config.yaml
arch: "transformer_decoder"
model: "autoregressive pixel model"
horizontal_flip: true
levels_per_channel: 4
layers: 6
fused_qkv: true
bias: "all"
inner_norm: false
drop_path: 0.15
positions: "learned"
eps: 1e-10
ema_decay: 0.999
decay_fraction: 0.2
Rows from block 3 of a small autoregressive pixel model, named by matrix and row number. Rows with one number belong to one neuron. Each number is 128 + 32 x the weight over its row's rms, rounded and kept within 0 to 255. All counts start at 0.
After each neuron's rows are labels from the 100 images, of 14976, where the neuron reaches its highest value: "strongest on" is what is common among them. Only what is clearly more common there than usual is listed. The data: patchworks of several textures.
# fc1: MLP up (model.blocks.3.mlp.fc1.weight, 640x320), inputs 0-106
# fc2: MLP down (model.blocks.3.mlp.fc2.weight, 320x640, transposed), outputs 0-106

fc1.561 [127 120 129 154 142 146 171 128 160 123  60 175 150 109 109 175 150  86 113 170 110 197 101 158 139 139  68  92 149 123 155 112 158 188 165 136 148 140 161 185 106 133  96 113 153 184 134 180  82 104  90 142 104 142 168 118  77 154 150  62 127  95 118 147  78 139 177 117 207  64 123 127 156 162  95 131 116  77 151 164  83 129  76 109 148 153 125  71 124 110 153 125  92 120 109  54 132 158  98 202 140  97 122 100 160 178 157]
fc2.561 [ 75 110 156 160  86 160 110 125 103 165 184  85  61 137 119 116  66 132 140 134 138 148 132 187 120 116 108 122 151 127 172 104 134 174 164 140  99 158 144 139 133  98 144 124 122 147  63 118 103 129 149 153  20 161 170 110 156 132 101 124 130 149 149 101 153  75 100 152 133 118 157 148 136 173 161 121 149 118 132 113 152 157 156  94 163 142  47 190 160 112 198 170  98  99 127 147  95 128 173 107 151 115 117  97 134  22 119]
strongest on: white; black

fc1.291 [124 173 101 114 180 120 141 168  77 164 158 153 151  80 106  98 121 170 128  89 124 171 140 151 108 145 148 144 129 111 107 134 120  92  96 133  90 156 119 151 153 103 202 119 120 115 116 133 158 118 128 116 122 141 104 175 137  95  73 173 124 186 182 117 186 153 107 105  96 135 157 177 131 101  93 138 156 109 136 118 133 128 136 155 117 171 167 117 112  77 156  96 104  85 157 175 151 156  74  94 136 162 196 196 140 145 157]
fc2.291 [126 139 180 136 147 177 123 114 121 111 144 159  77 112 119 124 132  93 163 147  94 121 172 159 137 111  91 125  91 220 129 121 156 141 104  92 136 145 144 108 139 177 147 119  79 129 160 128 110 129 155 169  89 167 121 109  63 115 132  96 127 113 117 132 167  92  71  87 115 111  60 160 109 151 106 114 136  87 128 145 202 135  93 124 138 102  82  68 162 112 130 123 140 168  94 106 110 106 153  98 143 134 115 151 143 136 106]
strongest on: white; orange

fc1.372 [183  80 167  93 152 133 111 107  90 150 110 161  86 172  95  68 154  93 127 178  97 163 195 186 118  49  99 147 132 189 168 194 180 125 118 123 157 108 137  93 131 130 133 138 146 159 126  96 144  87 176 180  92 134  84 103  86 160 166  72 100  92 127 111 127 116 133 120 118 146 139 181 156 117 164 136 105  97 174 112  96 135 153 113 112 152 103 139 131 174 159 126 102 123 156 147 128 179 130 133 191  97 135 156 128 155 103]
fc2.372 [159 116 141 130  74 206 139 123 115 157 151 162 152 138  71 191  97 174  99 121 102  87  99 149  64 112 121 131 137 115 161 116 109 144  64 141 118  95 117 140 105 135 106 159 132 129 111 122 122  70 119 139 195 161 108 126 174  96  60 163 126 161 164 140  88 162 158 182  61 138 111 109 117 143 165 121 126  58 165 138 176 174 147 123  53 139  16 157 115 111 107 173 115 114 156 157  82 136 136  95 125 109 129 135 125 147 166]
strongest on: patches: two

fc1.616 [141 204  76 123 102 138 123 110 129 102 101 133 192  67 112 151  92  85 167 167 126 110  79  79  82  95 130 101 153 178 122 115 135 189 177 125 100 135 156 168 107 127 161 118 127 140 148 119 126 121 101 132 158 175 105 143 149  91 136 110 131 160 170 107 161  84 142 106 134 128 141 153 129 109 122 121 140 138 130 124 131 179 133 156  96 184 156  86 118 129 149 137  46 113  96  46 112 138  77 121 160 160 151 144 152 167 166]
fc2.616 [107  51 225 152 151 123 147 134 183 124 128 132 117 168 186 134 188 101 137 141  76 126 188 172 135 136 137 117 141  75 115  91  95 132 114 121 110 203  66 135 172 107  79 164 101 134 110 144 159  98 165  80 110 143  77 154 153 106  91 138 143  73  99 132 113  96  87 145 147 130 165 137 153 113 157 124 129  91 119 131 133  91 145 141  87 138  94 177 152 118 180 145 115 166  88 188 158 103 188 135 152  65 119 104 125  76  90]
strongest on: white

fc1.4 [153 133 115  50 110 170 119 130 134  97 126  86 106 112 174 128  75 147 153 151 133  90 175 148  99 148 134 176 105  93 160 135 134 121 128  94 108 143  17 110 119 127 128 120 138 199 150 123 163 108 211 100 145 114  72  99  68 161 153 121  98 198 123 108 148 111 141  80 132 144 110 138 161  78  73 144 105  90 100 130 126 181 140 170 143 112 147 107 171 153 168  90 114 166 109  85 139 168 119 108 140 113 121 111 170  95 125]
fc2.4 [144 130 129 135  97 144 161  93 144 161 115 152 153 151 151 148 192  77  97  54 118 137 182 143 128 120 168 163 147 141 127 125 140 185 115 116 151  65 143  80 138  89 115 111 139  82 135 185 117 151 167 100 111 108 124 226 165 122  99 133 108 104  48  95  94 131 119 162  77 143 172  98 108 153 157 140 136 152 120 118 115 190 149 155 116  79 152 130  90 123  60 126 134 157 111 177 219 140  91 140  66 151 165 114 116 141 106]
strongest on: white; rays; spiral

fc1.628 [105 184 135 175  67 115  83 116  83 117 130 126 144 129  89 124 114 123 141 157 100  60 123 100 129 104 119 117 100 110 108 110 125 182 142 165 123 108 137 114 168 119 120  67 137 145 104 102  98 142 119 122 133 126  91 107 114 127 152 128 131 161 140 102 148  96  75  63 157  60 192 178  74 107 130 107 134 180  97 160  87 105 139 234 147 194 155 126 191 160 172  68  95 131  74  83 138 126 132 130 114 137 152 113 151 137 131]
fc2.628 [181  80  77 127 143 129 141 122 118 135  82 130 128 146  85 137 146  94  76 100  77  68 182 120 144 101 171 110 140  71  93 125  85  94  55 200 159 147 187 134 105  52  99 125 102 122 176  60 107 130 146  93  76 135  97 135 134  82 126 168 149 108  88 146  97 133 173 170 162  94 111 148 165 124 108 140 126 106 157 125 107 127 118 149  67 139 100 145 119 143 141 144 167  85 105 198 170  52 207 162  58 113 158 162 158  87  76]
strongest on: white; brown